From a checkpoint of a small segmentation model.
Training: cautious_adamw at rate 0.0014, batches of 512, held-out accuracy 98%.
Data: trained on single toy objects rendered from many sides on busy backdrops, 50862 training examples.
Rows from block 5, named by matrix and row number. Each number is 128 + 32 x the weight over the matrix's rms, rounded and kept within 0 to 255. All counts start at 0. Numbers have three digits each.
# conv: 3x3 conv (model.enc.2.1.conv.weight, 128x128x3x3), inputs 32-47, a 3x3 kernel for each
conv.8:152138106138174137074170145164147108168157133160147118120122153152181112126144112080104123119138102088082084088049070118073074046156075088141175110203193079109122181149141121162153093142141144114082124135072134141129108122122110142200157118183117093088129097114148105092149119048175172079152150151169168125119146101131118119153144105148150079100126171128097118175119110118142120086125101079159187148134127054070094100133131122120108
conv.9:152158136137149140148101114172117104167139167134105166126156154184127118134116123107096077115098105147167163174161133197150097131127057120123098168134119122129088080135091111092090121120078146144090091104112154150122146151130118121110128134143123133112148156108131143171173186186156133182140142139167149103126130164136125139138067093153086089113146153070066092092149161122143104150151126072106123102108114143142177119156131112106122
conv.10:140176131126136173154048147087093115072068088160081098150196179153157152091147114083125180084121211054045141132135166089141125113129113113085132085107158039043077198187144132124158109115153132131132099124100075139109108119149127130138086119082106111157207119122168166149115173140063179158120142119088114150082067129127181206140149123108083130080059118153145121131154131135106081138146114128120094127149111102133134128143133129113131
conv.11:160093112160150109112120104125104142166109113107112161105076112118088134064082128062071112090113138108111112090172073099141082119133107166155156125161171094141128111083132067111157097087062116145150104166177077092114115134083174130100173140114125106088159117111092106121153167178150141187099105133106139149086157156098102133137133069114172119086101086108117102117148119160180181115091144178147161182167122122118152154130116144123126
conv.12:093117122092112103126095064137140094124117128123148187095157198108120166123149116098090162109112098127138139186165108156170143080126171113124139139135163113119113128150171142132131151129117111069091086094109117159122156110162127098110145161121117172185132118156148117141128171122129147096080079068120099159081095118137133108151139182123149143061088118139115104137107109138123119156122138149097080117092119137100114135112085129116111
conv.13:125126137089097143108066122158211154102123149097145185077066068152127070158097095114104109089096082073094097122169165186193161119184156115096107113115126122114110091119129133124152104094139108119151094079113127123097064129121122069067132132070075097120069127128143128118091108088130163192120108173143111094085079132097118140094088101148113081130134061159194167108176193079136169072093128087097124123098136121110125106116137118066100
conv.14:130133117130135141110135117099133153117128108142131142153144161100112102108082091129142116108106148138142148149140154105100138134081133102087095127118140176181184158147179161170161135136098115115130111146142108160176073169207147161155118100114162153134156136141115108129106097102107172138163168122105124144137132103129111100150148162110138145079109125105111124034071096101165142095138155121150128103105082163181104150103076114110132
conv.15:116149100078099094096088083102094110100092084145097103101150131097121110116117065137165185134154206103078158140123152104072158083057137110152128125107108077023011129150117107134107172183144103132156104110103097071051171133083129106105149120075153128103110080077140148142140146186118149169133122123164121130128091147119127157158141159132143148106076140138127157139128162119119120132117091139113118141117147112102118129098098130128108
conv.16:096120076150136075087088089109064086153092097128176093143164189134162155103091088106156149112142107091080108106047089127062086130104068104122152110134133100124102112117170098133127173140068116138159125116105135125076096128159095138153105032041124130081152150116132113175116126121110079092176157120136115108140142083102120114108143195103171125094124146104077106135114139102137082134176105146135143146030040158097097078092114114116151
conv.17:055098120119147136160182096066036081181162083192184139081072070123138179150166183038044053114080079135126103148113138131128187096103154144175175158200173111165147115106079086121138115156185133162127167169150152130143114117067110159172095150153043013106118115121136120088098141091118132079145084101135129142119109084106112108116078052108127156148161144160150148112133115132155156107088091117140157118120124144165179173145121153098058
conv.18:096073117175171130129162039087095115148128204121134146140126184149163198135176081109115124124131096127113112168191171141074094143108102118098137093111151092150131117089094089121126113109091080137124158150175124168144097091108100114096175149145155150106133149093112142059035127158160167138186120084109139114151193126117180123131113166155178154138110137108084084167102116166122144125144092142163120220164149129146122120082097091119127
conv.19:231192136150192129070137135105147175144156110189157088162178181132138120139110106083055127052057119105105120131128094148171111159169105102120134057129157057107150172089141120113108099136099166165166133154165123169134121112088184193125158124107096146128102096107086110140180104076193096090191144146098147105096170143138103135092136071136145072070074114077090067095127077161154113110126152149129131189140125087050110134105098113108115
conv.20:141133123096093129131104184152142134149134091130086098093152097094120163112115110087117070137090109146093112131086145138127144106126102091117151112131142178142094119149159122134152188118115125161147170149142150181158129190202192145176152090069195189107139150120110124124165098041086102116113146155167147121100114134051059123080104109068076102128154130126146071104137133131130136077112177143113110157177161128136130082109113138110143
conv.21:161142138151154111149159086101088098154080056167125105143155168077128128149146098130103098159152143156151115113107173153120132152113084136179140141208167122178138188138141133130180083146134105126124162159149199187143067109119093089129133129175139089041152095101141130098113104123113114129136125125140140103135153084145180104118140124104164143104145147163104128170096086144081098066142177077136179128105137139125125185148124137112141
conv.22:105119123121119149130149136116149105142135153136129160137119160101112107118094093168143148188142097138135098107099118118105140135124117127087093107117117171156152111087091083073045087084073131123156129150150107140113168121123142155132165141113097123172104083169099105133171197193169229210173236224144120126137093112157157155133084077156082090156107082079127130092089132148164164144090084143116131131119141125137122088113132100117126
conv.23:113171066102167076073149125188179147203162069131151169095078108151131149151155096128121132135139136141074038101067089159065086136097077075123165093135135122128108109083124124124091116087032121104097118097086152102079131154105131138092139103125161160142106152144070126197131089121161122095138098088168160177120153154128143171162150210147171174177126102155153123146134129119130092144105098112144144077087166144108114119100119152146112
conv.24:133108092125115110158144186106137130121115152143131110072098175126168150129140135170158126147151117122133112178202150129106142173117099133102117125138129163156146151087069141150120199188130113082073130092083084107070165159102140143142101098118140136135109126134076174156061068081119154142094116117106098082150118117119109142057091107143141072148135116154158188137111107081126114102057077136122137115139192141152194074099091101095099
conv.25:161135162100039137161173210133119111187096095241193093090089103071125135131149153148115100111109120094076124144150147117138145068128147170134138128101094139117109130162134106096156169116142143165121181153117144165114191121118149144151085104124153101117149136092096109125105108137133123107163144143139137100164142114134125139147128163196136135182123140109141168134116137105078104095141168073109137122149109104060082107108120114117129
conv.26:131137106106120137171147116108119119076092097088096156025111060076063111049070076132155154092087130128122128128102147088124151110130096152143137095105106087074058144132115184162172142188190146166152191171155165180192130172180136110119190169143180152136155208171120127119074027043119111075157117132088089114139116126130147087104120141167183162120157155135197149090101099173180148150165137154158130120136109196166113167114095101099114
conv.27:109074141107095111112140169147101125174183175162145095150113151139155129091103107117140153154118073126108084148082076151138144179171136163106122120119118138161149091104100118116110155132164115120123127137113121107109133080117191195215132122095057110137080126154151172144136155139127142143107165165097106128165116066141113107104159111143130075105119151115085102111129155132112147108108103129127165116125161160125111072027066088105153
conv.28:095119107050126167111094139154122100158131098195119078076139159113146143111072096119073070144145157126153167134151155073181187098102155146113144174135107152090099118148161163175171137125145122095091100123131087108132120134112103148189129133177155119092030111059055095073113096089077098123074113159150101038173098055105140161151126082145118139137125137128154108109134105104127103131166151133134124121115092065094132117133127138156154
conv.29:132135120127158131174157128153126130145157145156157079147193159108186143139116100132142143177143118139126108104154133161151117103134077119148138130170132169187146138130154164173141119096084104143160124162135152162156056058070103085104154143143096054121072089084145095088122189190088148155141102117124096072126090042150125079061125085129111100145102109116125082140145109109096119111091099093133162103156171126095074138125065167134114
conv.30:167141091146147109094165160136189131165163092208148133061094212102097147186162101110099125135142157123098116125139049106069047130140103113163182128116122089085077106105180114118202149120143135112094172086077156099106139099126068068098102114171117126152056090090109126155140072096143066104126082104194156110157175114085118117180104150171128134131103077093152183156156181153123120103112137104147128100154151031073100079119126090105127
conv.31:057129080032123119072058121161136130153167176123152151170149113148201175144168148144084099084077108147157159130115129154162195124148110111169129116154166068082089133097091179165146185177144107150152127133152123158166130125167125089099133111110167161156164156107153130068139068078116094071100131100116109164143113095145112065132154130110125123084140146158088128102107137139094130172196105145197134116110119140116112130125108145138124
conv.32:103115123145180123132149163187180116114153153114133098183109123197169102143130148177138137163132151136138176115147167131077128183136130124095086132136149198172163157142076178146102126187155164124158098074122142060076104103085121126111128114141097136120072075125076148200094113158147123135130099086159152131158129099162122074140137125141115145128109148132169162091138156118106126103127048151164126107107176107105117112096141130133170
conv.33:112159169137104114150060072130131134138114133105108140120095117135162146092151072113123155100110057108095090092069060139095102107160190106121118126087073119076063112125113095080054133137096174150130152167112092119150099094087119105094192164109095107097127167174151154162107107169146140107135139138075081119141130119165093113180172170133132079126091088147136139163119103102119138154127079175152132133148164144107099111078141080127146
conv.34:135161121137166135135184163078038074150112157170158172139095103066073020105106070125121095089093111102109142143083117149128083184144163120094086090067059125117112151131106130100077142151132111078153102129174124122160119103097115137096114079106107093157122091111114134132143156158143145117179150120071117124098133119076089163162115104115122086118114112156114136127137129168151114141116116101146141139124161130129126127124082145118090
conv.35:177169096165160119175156131183225165112156140115149176103081126109116090162155090178145132123117161052127140113134123112154128108155143173176172121123097072080056092096115142159167139108087160185215124097087129135122117095138129135136094202230148164175116077058098097111115073022112099082131061094134156100146180134125141103146140093146125126161126092137126140165125095148105048067175139107153101163175149124077082128122136134146148
conv.36:160150134195175119176127089149111107191062060168100166153133113068049140140127133105114199127155139129138130109141108179155088173081091179150157162112126108115136111140109138128123124069072131107120116069108184146136164160144145135144149144142070092085123115083138117122088063139111125203137184189122124144112163168121164196091132185097104124168145109148121131141131137145090126158168142145105077133084116143116165117123168141125127
conv.37:142124077134100079161132054153128090158095111163118125149127124140128105187159155163119147130135162140139095060118112078137087105121126151152122136137135138127092098119138106150128099137111133078094117085151120125130118135115125155131148206144122120086141082084093118129146096107151103142166108166155162116134102083165100099163065080145143101124071119087083114110062069118105083127160193121111140147153150101142156114121131103101116
conv.38:108096117070138116076100123103115124071125131155152134148087096091099140133114120146115156151141142130156141139122099101127092120079075131139102148107142097112149124154103151127110145107146108084072142110126140150190125086084111099154139105126159141121090179144147149112057131171149136132100090173151144155139165152179170124143141215102143175110121082105101093112130083128088098163219182165154061077115135160135047146064100105138167
conv.39:156100116145133195185190174116105111165135132155111154157104097150150141147143086107089136117124172109124152144101133113115084137152125114129095158133097205157138099068174143123163168124101121126156128162117116054103153118128157106126091130150149101124126102119136170135169077121101084094083117140153137047112095086080111134169122078185142119148071089102154193125102090143164121086127186128144137140092122110067099076093136097125127
conv.40:110106089130130130156122168133143134201144114131062108143122080134159075123124133124118143167149144143133165100079121117124164098123134126109052141138127173151198138148141137151183169163165091089146108104132060081118112157179113090122089071112157169153126206091099148101140124162133116119100098121140143131131096135095105080150148164106121141098175160094113127103167140106168165103176193118103132123067072067030067054103121096119154
conv.41:121109128146133147135147151146163184131203171130137134062152172141099120100103169145166129089112082086079077150109071147113135144140160081086113127139150172138149133121121141138109119126121094131158134133170072119140149141133176152130117166137103113186081139181148141193147143127142174143137158116128134100147114115117116096090140116131095099094072102130094116122142149168169141096113151089163154073093100113110057090125127087117108
conv.42:146175149106108130073104094112125063108157095093120131152123142157122074141100115128102074126114060126126095149096098179162105206186089079107130137156129153158149102155131117116098119098088115137121099114124129153068139178151155127127123092107154153118092146083137099124183122195168152160149154109122126106125118122041074114121060128127098110139115118086079087112141102143126138105128158106093125105068124073069154090138150113148130
conv.43:116098115135131124161200150099110119131119154139126133149175128182116072227170116129163128101134144092091142080085111135098130195122131115086145159187132220225186133088130150095162134108127093036107082096141117143129161098110113097132121120113174163176120161143129109141148145121132137130111151096131079111112134108084162137137072090157099085139133130083121127137137156128118130104104066141190122139170178112080155041035151081125166
conv.44:116141144138147061116105112183108097124083075124138083133111131123058105095123144048082101119120111178111138132090064151137130060131138151156155150144155054045150129103129091091108148123163110115153121102130106057105097080086155144129159168202179170145180142203114120132128115118122092096107098069086115118148147118143133106152179113088092091148148099168178136149179176134119125115117148132100148120105159074086076167140143149129145
conv.45:158137128094099091138170166074109134138133138152131117175143112085102113093138138191136123128097108129100091160176120158159117164147123101102076126119142125185177169142153147113103150155089105123039135150082171163134102154155130156152123079102135151143154134089088085084143100120120079141114147160140111123096093135144156156147111087075099083114147127114096117030078109110152155119126067108124098121168193120105122106095146129110115
conv.46:140163174088094074198113097093119129114116158159082141106142174138134100152118116139139147127174120129169134147169181124126151132059134123104123190081082135105109123119138128166125202146136124101088135158119140149107125122121096102110135158162140191094170144064122055112136132168088052076081081118072087131215204147165186145125061131084114161167189132156083106182058128132067080133196021128135073162174164127122122151119102129107127
conv.47:097145130146129113139087145096134070117107151128085116108180128150143131073084129161129118096101125066148121119091113130115133129138152142128105095100112151133122127114106149099115110145072165159101145151126105067126081132125104091126085088119171181097099129137081134071120194137153194134140140119125118151119073118046085092078089142168159171132134058125097112066094071096107119141162105142075096081074113150132150114133156090108138
conv.48:156185150129155125161146156158126118141125140170139115088077079109111140114146116145120135101085098106095094155157181126141173081106157151153149133119132120108110101095112064065048108098077158136132149138125123134098120097095113137171107157192133150136132125108118128116112119143100109103097123076103109114110126121143125147109096090125114089118131103188179183153163169083078077072160127110165177125154127116086079135117125144125120
conv.49:039119123057124146105055143200151147184190155133173182031058117134136128119135142124124074118110104099134164141136102124135119110117061129097092130108109113129115116090110108133121125149153130130089179155142139145132117135126123142125131122111118191209140171198090109168143166109080093127064044113117115133145124183147160138105115106074095174096113179152095096140121108130117132140142097170134100129131116133130106117162149168189164
conv.50:096090082120064054139111051109143080057111111101110137088128108098098167164106145121117098151140113136138140182107096128078155055062132133111142146115140137078107068097097103087143121120162158107186134135159104115127156138124166123117115066063128150139123107140157085103150159166106123168138107083154134132136114094109112089140123079175148106152145129167110100159128178123133164122068134168126130126119137130160153136126052099094064
conv.51:111183133134169157162130163109134144074075088113098125130190127060123120120138105061113156081127148106082119157121087163163018145177074100106163135122166163155143142123085137131077122127120149109163123104148148075180120079104131055097158088156102163181125164179152127155185148126211177110250231123136123164114123121102135164169109137192129117164095097147159117189115066170103116169123094154098097139144084174150138129129131081112105
conv.52:181176116120171116067076125148124111131080107144118079091127167114112115153103069172136148088093103067059094131129110168139165145106091119147137123139141128150158123165114086093092156133082187186148141145129136130073126137093130120099100100073110129082101114114077107112122132164145126131117106106113114086101098095158162153071144087035075087056074104103084117126130167045109099127154089107127093112129085133122103108124140099127155
conv.53:086141162055058170068101196125136118128167110143108171085084087040108150099108132129116088129104135175133127150134083184164173164195141166130146133107168151171157133102083151165149138125214142101129095071130052116163162155130193153145175098070136115154119120085101082103129117141123175214121189227141124159126121089083120088087106120077110127105099132174087076172137065175165150124158133135130180147111152122079112101092105134120115
conv.54:085048125164129082183179115083127085123057045121125109141045100117125086129119148109130143106124145126124104072160095058136096138114088177169151147141129095092121110129152140171108104115000080123122089095109167106081085122087126089038196150148175111116184125081119153138112080066108071104152141196110122118118143154086096123110075047124157135147191170149113104145131140143086098134163131122164060132097124116127135167137151100102120
conv.55:094147174168148155186173123097121148103090123130111114077100141107074084119076072078060086121154150161166159075083109087078147128093127121095138160147140184151107112102147091101121135142168119124136139163156137157130088125084119092088107106114073096120095146153184182112145185125159172174174138124134115084120110095166140105164185202143146148133088091089106134069104097081111103156185178121129119110098088143096073120121131086122086
conv.56:119080111128109108122090091132138151146142127121164116178142152141125154116108163141142155144128114131150146173178125116169095141126114151117120169162171199207189108071095123102140136160118141132140121110108096088088160111112151145100118092073102090137073141166108154129106152122092134165095150162144148148147149094103096073165105075164123103142136152130157153108128147169150150169103098113127115103148146128105137082114146112145169
conv.57:161136127167133116154093092095134134091141149100136125116094095119159131148149122148119131108149115140158134086154134102158176113116160125125077093098069132076059111085086071147137126118137150173149143200164184197202123134077100094106164134129132109154130083113179145077151131153181152159152145175106090090130114122104116093133080110112098119066122155133153121134129096096085103042112102065112119103131136097113111106125157122136159
conv.58:141110139136119125149160154115080112078089083027130158133140148107114115122128092145151130142147156173190174134160115102114066107106103126089113122157179168223237160154143172153141098112115130138130115135167169228219172182175110087101133098069180188157116151137100104144110144127132129111156104121145103078095132109066077049100063129110116116094120127173162120120135127139163120148125155143112078156127130094099109119150126136148124
conv.59:201124078203167066224153071155154159163115134113110107170168138134139131097099163111093152099088157110146190111119156103135144107171140158140129180133105158124146131090123137139122130127103148140134117119107117101123105148062142154091104152124132114118101099130107094101172145099162136128169095153136179159136166141159163144161167078152167126120116123079096102095100104145133125120110100135140078142151069144118119122097094094104114
conv.60:106104080067113061073134123063126116061072069166173169091116181137119146150119100150109127134155123098059066148177162048109114020015051116107098092122155053097133146152170134160131098127110099107052108087063107102063141114126109087165112102158156157161109080084117113086123150131142156153130140154112110111108128104101103143160144155152173130171162141150175157155179192077128130100102129131129115069096176109080103097092127108129155
conv.61:085132200093130170160167122068180136073145183131107190091103164144106153129120132151143095161145107159202192123195097114188067103153066079082148098080156150133166145120105129125141100097106111145158101190184145216230097124145116098097141108091129154168112145138147123104106134156142135163153140137106131142128133091118145061096057176146094157131096145148134142166180161182130167127088104127129099167146091089105101109114119139140135
conv.62:087143127138133160173164168074098142149170155120079176196142115191170072134136104069171131099122116117127139168125102117162093147148128109090106098081110127119131197140115142113101155078101088031136131114135118123151093111144135109151109087146121147080203166075130099118135102106139110113136143134137133199043095145122142126226153167158111111169130121136092143136130126118147119164187106104127119141116107107109178070094172085074141
conv.63:110070156136100140171132107142139159156131107157127117164154178099146212130142101094090135106129178145143161111167160136140125140161134142114153109094148112104105026087169124139184166121099138138166141129134131133119116085133112139144159211188166161101148134114110087064115114094115145117178161098181165120192169126166130089201180127191149096137117074106172170099086064127126065107142138109112117076092080161159167128126130091128133
conv.64:106137125065084132123123118089132177107121080166102097173163173160166167133118176137096108147124071125126098097130090107118097130166123097103104120133142107127131115190138075093040145154150147102073192166161171165145160086075152144125145127122092146160104090137179131107115064110112112119106162158132121141089114088122126079046097169087141103146155144101094104096057129102136142147093093103122097084117177191171154164146113143115095
conv.65:111084082124107132159143150116057103128090097163134112129109128084126108112116083119142188067089152107088097070053168073085164117115185117113055128096093177136149145132147121137154179136125101140077143150093160150121142118142084132126109112109142080141121184146139118113128111097122114092077119110078047108079002116086037115127121103110131151100100160115097077163145060159160121115138151119138139177204144083064118083111111117082103
conv.66:149098107116156123086167157126120134145153170136123154142095148125159144082110114119100062133123108163204162112112128103095107160129130123101124105117159138139176117156168162145103132113059144163145133144163139153176085093140162141067116168152153095154076152104175126083082111144091142149146167109145167143144132140151174126152150141098132086089084130115123167119142154111129149214153127178160097105135108095109089074137129159166161
conv.67:097162153090127158090133141157153141144114138123090142132120129128144114139172068156137124126097101069083111141143107182156149150172166127136113086095109123150090154097130096076084075080091141086134138057098113067114135108120163142069117127118147101082125065135117133151124132117182210199149151111083060067093116094120072099111125156142125110097072020092136139056121164060056134144148129175112095171113101152120120093037074090101102
conv.68:113096162124095134169141141115093114118068124121110120134135123131112085152120121135145163112106131086058048164141158098094155138062126162164155135154149154138129157161142150130122134155113102106143095088116159092083139107112129095076090094091123104128094063103056080107129157182112153153146166164147111150120112140133101111109105125101068117069108124127146145077080131130114124084096138120129138123191192151149143106100120122100086
conv.69:145121066186172086135112067127083087107095138147145109115087089098071112110123139127146120108104127061039089106139168135100124134062120122176118133162099105126081154136122115097115091074098116118176097085098071058072122135125094072116104094119200121084150136094107085082092095114184139178159089157128098129099115118172170169160147112078111125027094119166126160167058148134073104128167103140115101132147115140117140070096133075103128
conv.70:154140128172106075154109061117146128112110131130077115132187155129105157130086119148150180166156162105182180113141138136159103125109126134091162157152165125130159146108143148145121132150116113092129100084116092103137118132109088139110083153174129140103122119046079059037137148099091081087152099114158121184165093101123110113129148109130093119139113105110143127124116095150090094145145101150117080113125098082095149094138141101118154
conv.71:190146118169136078148135097143114144161116145162148107085141151080086103101100120124123090089106102055124120070078128086073116167129134108126113080105126080081059126146114108116122060155122088147113071153153010129175126158148125152104180148137117092099156100075147165119136104146142101159126123100131115078107141110091156125108091135085097125045071115076078050122136136130128131121102112101091088116132185118081069132143111111151125
conv.72:129119120157112077102080060134148161169171134054089106145124146114118143088085101099159133105167163115068083158174110085136133119082068076068089138096118144180154119117129150133145183160154124158104146162137087118098154125125091154168162122054093105147133101113082118164142116121139138093093122146182169132150165103085088073117146167116111068053097103100114142113108119111099120129141109127111125162105084100089080128122118119135149
conv.73:154135144143172123188151125095140129112098132105112106192140098166124150123116127126141118117142156145189134093122096097113063077035055124118109128101100092068134127162127154154141144151137095143187115104124226191162125146143095093136099146156160148136145134108142110082107117111119144099179164115104072081111130129149161142147093133155160192173197186109122087119133147094122146069109115099099115119134148115138087112093124107113171
conv.74:185131111145131120132155162042070106099115112140125152092110122077116111150129108129181142114161110095151129145132130114147136137154151091083073089113128115198188128137147126113106152157130141133078120198161133229181137102135085126142146114103136157167133154148145122137128130127137134118105116148163190111099176135012133084156111148128126114055154149124134173072072103093132176130113105083121073135110104141020000065053055049091108
conv.75:100139155098109130154189101165177130168151165107092172149105135147116123131139129116103133128146163180203181104121120104162131126107105081086101066071111121135142105084087112117094157132081105136157099114120108135129163185165127084085122123103160164180135111155072085167103085117093110131119102078131155186154135123150151104075132160090166156114113112106117129157157172175161133162089062103107077113133115138166207162137134150106117
conv.76:135119092140125088052052108107163180109143158126183174098135145084108108132134112169166148175160138174129081115144131089151087079150122092113159083121160081114116142147241129152209075145128092111089147161168136166202051116174083131172129145166154150148219156131141149105118130120102091093089078084138195123154194119149167138161193147157165141161169138134105151122099083153101071082134165123119187133121151138118105129135131112128126
conv.77:139136110164118089155132060188130149099168198146116188146190160128150162086118149145112078133150093162136140144154105074156164094143193118136137120122123097085107151175160137153132134095145199117017143102045114116142107160172105124157154118172102126174094147140130113096143128163117116100149135069144129062117136092121148120136179115140136117112157129101136119128136103089050107124159186122135127093129117145118087107106115114103153
conv.78:142129174088077141114161147124116118173120095184092123146149183097098124130134119076087082103101130126091125129120126143182149148158128096108081110134114159171190095128172079113182134112145136111093157158132115120154146108154136140151173134145100064080143086056186114093150144162116135151120190169136117110123125077067143164159120119168134107153198136056132088124081116136123103101156156079136177105097099117122147117118099130112141
conv.79:120091178083091074164118136166111092100095100143129106104164136099153135122089118139131152157165148138121100143162174094180185090110171123092140143088083107104064167194112144133047055126128151143077103106084118086145138107089084113140104141193130112147125126175161182191153130171104083117112122118098128089093102125109122157133202149102114088175107157151188188175187174126101109141143128122109141163108152141120097139095099069110145
conv.80:098156154110099115131146137070063116128102106153101093130081107097118075127121124148136106159135148119135131117121120149105070181109085130113146109124133117103133156147113113112128137107113114119153093085125098109106191119093111106093140120093091122079148106070190094054155161182143184136160165109095055104080127152090145151151157108140175121114173165160108143168106141153161139159165090094104131111119148094120133108140132121161148
conv.81:103095107118065079141080061061135134079077079118121107155131152100115157098113096126136118118145173102133138059051102083056083092082091150132146108099111114104103109139132090157180182206158132143143120142137144119135092119109092100104118093030140077074121125106132128100181134129121163165103107131138154114144133104178143094121100077155103079162127087074087086110073088167084100110129152088131181118124128120131155130133132083099094
conv.82:193163175121150130114139131134084119103075115110086106155129115110117125104115161072104124146147142162139128156127136168087136173130190119120092113100130134129124129163161134103081089093147141129129095106164155181156146100083070064145117111095088098119082139129189170164116123164172149169143152196142106110082112142104119132062108122058157139116117132124110111127132143170138154082147105082088086103203200111125104155100132165127130
conv.83:034096112114091051132125071125169119090106149090099140094092105154132140127120129131167159152125155096125159111125111139139141151133122122088099117124103119128100113089112042070136128120156104089112092094133083080126125119185122147183051079081089117167140101122147098109072107085116054085144138127148150184151169131131138131143137136159121081172127151163160159193154142116116096127098117162124169122111096141102137140108112112114108
conv.84:121144072120095155092070156145064078122129127180145122121157088107129122169143092119115142152124073102140071134112128093109110124143094174125092122104100098045024147164114122190119030100079136097062118138120090151143131164161156161125135124099144107067113091109165130098147141110138170189159154204145087083152071084133100106082092100127098136131129121082103086085112076179176139115147128124181173063153162109096080090096122135123133
conv.85:115117143145131077181117061157182118124127083095100126099122124080076126082045090133132180118153204148182204084082137111102136110110106127125174111100133099069080122145139133142153145137160152078135097100181094139167108140131148148119171177139115144092112082101080069100087145136093108136134110114147143130151161099126170123112094137107121137100065098108105102144157121159148162109135108122124123102092190124091109136121105095092110
conv.86:120123135144161149133133149167140129139144102109126131103165120101146116121097069110112109139121112128114084102099134126145142111147148083092083127122127121151140137110098136133041160132040109100092150098124096086107087126161141138131130130112081084127099125151094093125170169179149190167136180189155089122083062105167129118137120098086089122128099098067130131029093121051121126155119122120123105095089108130149130169167089125119098
conv.87:100092153069127161094162131149157167118087145117046115141200152229152149083124149072146149062124138110108150110101126099129144129117099098102128131103123075106160138176172142135123136090162083104129132105165145109132066140169110064131142116158041054140093106161212156126141153097137148086109135119131131117068135133141167179162123131134114121133168103146120131075095128132123099095094138088096103080123108045147136165193101219143124
conv.88:126138155120139169081134127103090128128107128082154227051098039036100072113129092150119144149100108190151123161123148136131130148103109123113105065079101157141111124112154114128096088109075143159138219182186208179213127150115171103093158093093136152138136157140104114129091099082136168157137186161140130146152169146058081133126163178135183173107130069071086071182139138183156129065083105080094106120119147128083092095105116114127115
conv.89:117096115199132097134131088108113103141155126086124076132110148124119087107098062148116125158125086105111064161141191163125102164104099156141121117112111100091052087136119107136158098065097159144135141107143140096108177125185189128118173179153134131092150117140047087118085070104115132157159153186142075060141108062125065101110048112128119177105066094099147145098113129082113144126156171125130189102096129081102112096071103092086114
conv.90:195144160177184102071122091091128108121092144143108130143063132112101082162134124093157151099115152133097078152102060213068099137089096108124132158126103137106090091124106119062070161139132084122166059100136099092099108103056095102078119157113123108143149160185144217203105150228157129152148085140155143105112115075123146108111114115145108094111114139139096085180139147106110100122141103099130121101141161161128129094054097082084091
conv.91:085139105109130123132114091171110139183105119189131173126091064104167137064118130114167151163148142162124094173107096166156147125109131184181151144155134063047080094099110138151123148141100152166057095118089122124104145155178124128162131152145122149119084094144072112143119102141075097092034083104117121209140108121156133143070095184056117132121131146164181117115140135103089114151159177148126135123116111127119182104088116124131145
conv.92:133148139104112138103119113133120125119171143144132145069066103089080126119083131112115094124116132195181142119088147098117161141117140123107115123147160108147150151128165148167198110168199147169196124157161098107105100145171081113147141086121110099111076126158140089125171134157126145140089183159123111083095093065114120073121134154128171179168134094151146163164216230106166185114141114078158174116171210147146114128113072150113111
conv.93:114136097152144077209148110077136167104098164103147135103124093099111142113136152134110097097118119101158177144153155140088123152091135120093126127134148137124157154138162148144148130169150078126164057148111154134074135147119055120122054126139141149095173070092072081075159160124146151116118109104110121102116117076153157110165141116131120135136155164146158183090143152100085097129101120095070137102105115125121086098058048091094088
conv.94:102103162106119128079081083189197154176114160164125102139146146145139155122132121133136143154141145146157177081136152110136167105088122138136105121138113116127116141140103152146148108084077115177168078130126111158153150101109175094106152106092145137130109080167115125159123158180125129165114111133043078104121116070107119108100171185134166152123086101041050054135184135146094126105132178143142067145127125181154123147044039120078089
conv.95:088161184111129155154144117127124143165148180120077136171193177114173152135166113079094078092136128144203199188192136158180149109184179098125144136093112152120131182116172139129151110088088086102126098090050167106123109125122136114121144126184166112086129097126088140139210202106160197107178140153107142116156186146100148164147135095123164091097162135088131136120122113156190140098105121150146137162138149158104098109080093138138138
conv.96:151122090141153130094127132081052133159102035171091082117131155048119103107053085103133104143135112117116079136100165106100140115101086121085067137112123175140154154168120161162105183192147102130076169155121111136124122147150116178194113135135145137131121125120098104146090120128078106094159131120128097135161100088131124116095145153116154172136144140091175110091093056087136101128163109108143132083120117167096100168121123116104115
conv.97:122128120140124113123101051077153111086107118065115127075139127120123111043119092112148148115138130141159172072139066107092052079112108099118185120174183115163188153134148122100164149141245110104171089118162105116145116155128100138164121072085117129066198137094153115122174141072188146110146091091102154104074124086129139123144085096139100100133094106115029075165130124146119153076144143108138190108100149112110134126097077125101113
conv.98:125138123076161155080097104192163124148108098104128160072068082110125114138101122104121112113118102099078055139065102179157162136171169125128124128111084121090119090132116183197133170183119132124103092084073082123085126174144141075118098113117146083101135180169151156159094075070178150145131116102167123083140131145120132132117102160097079102136169147133144123143155157097182128092140134140114119095092111124120137090103104140128132
conv.99:094145137097118136103118138128158085141156113138113085107102141110155152128117095157156113148117114108116136113093157111114104099148107154164129142096134057148162146168112144204161148146152146126082161080105147088110087119229130110136116160165141143143096095070031090091119083140121138113073141140098062103143138103097125114097060203139102162129107071106089098079098145094088152127169135152172108094117130087115129065132092105130089
conv.100:166147115137171065187151084119052162123139161164159151175136153144140116179103086155147128158179139145136084122117124134118129143078160104134132136151133123127113108135115138072054138051055087131144131137087118123088123089137120118142135140152048074156107114171153070144175144144184127119155102108118077052091124093145133069114133121117129125123123102059097077113108107091121150101120143140118085096100150158140108141086134120133130
conv.101:116118100074123140140126149097079089093126135102120104126138116113156164140149121096082164080117119147143030089085143073131177162157146115090116067109135114120163074117119090193104100169083146169127129148093102125093116182145114125134124132111221174129142134104154108059144081038144127093132181133171119145157091112175147100041130136059170172134109115075101124084148072123138159131160146136160136086161136180148125150109085099076100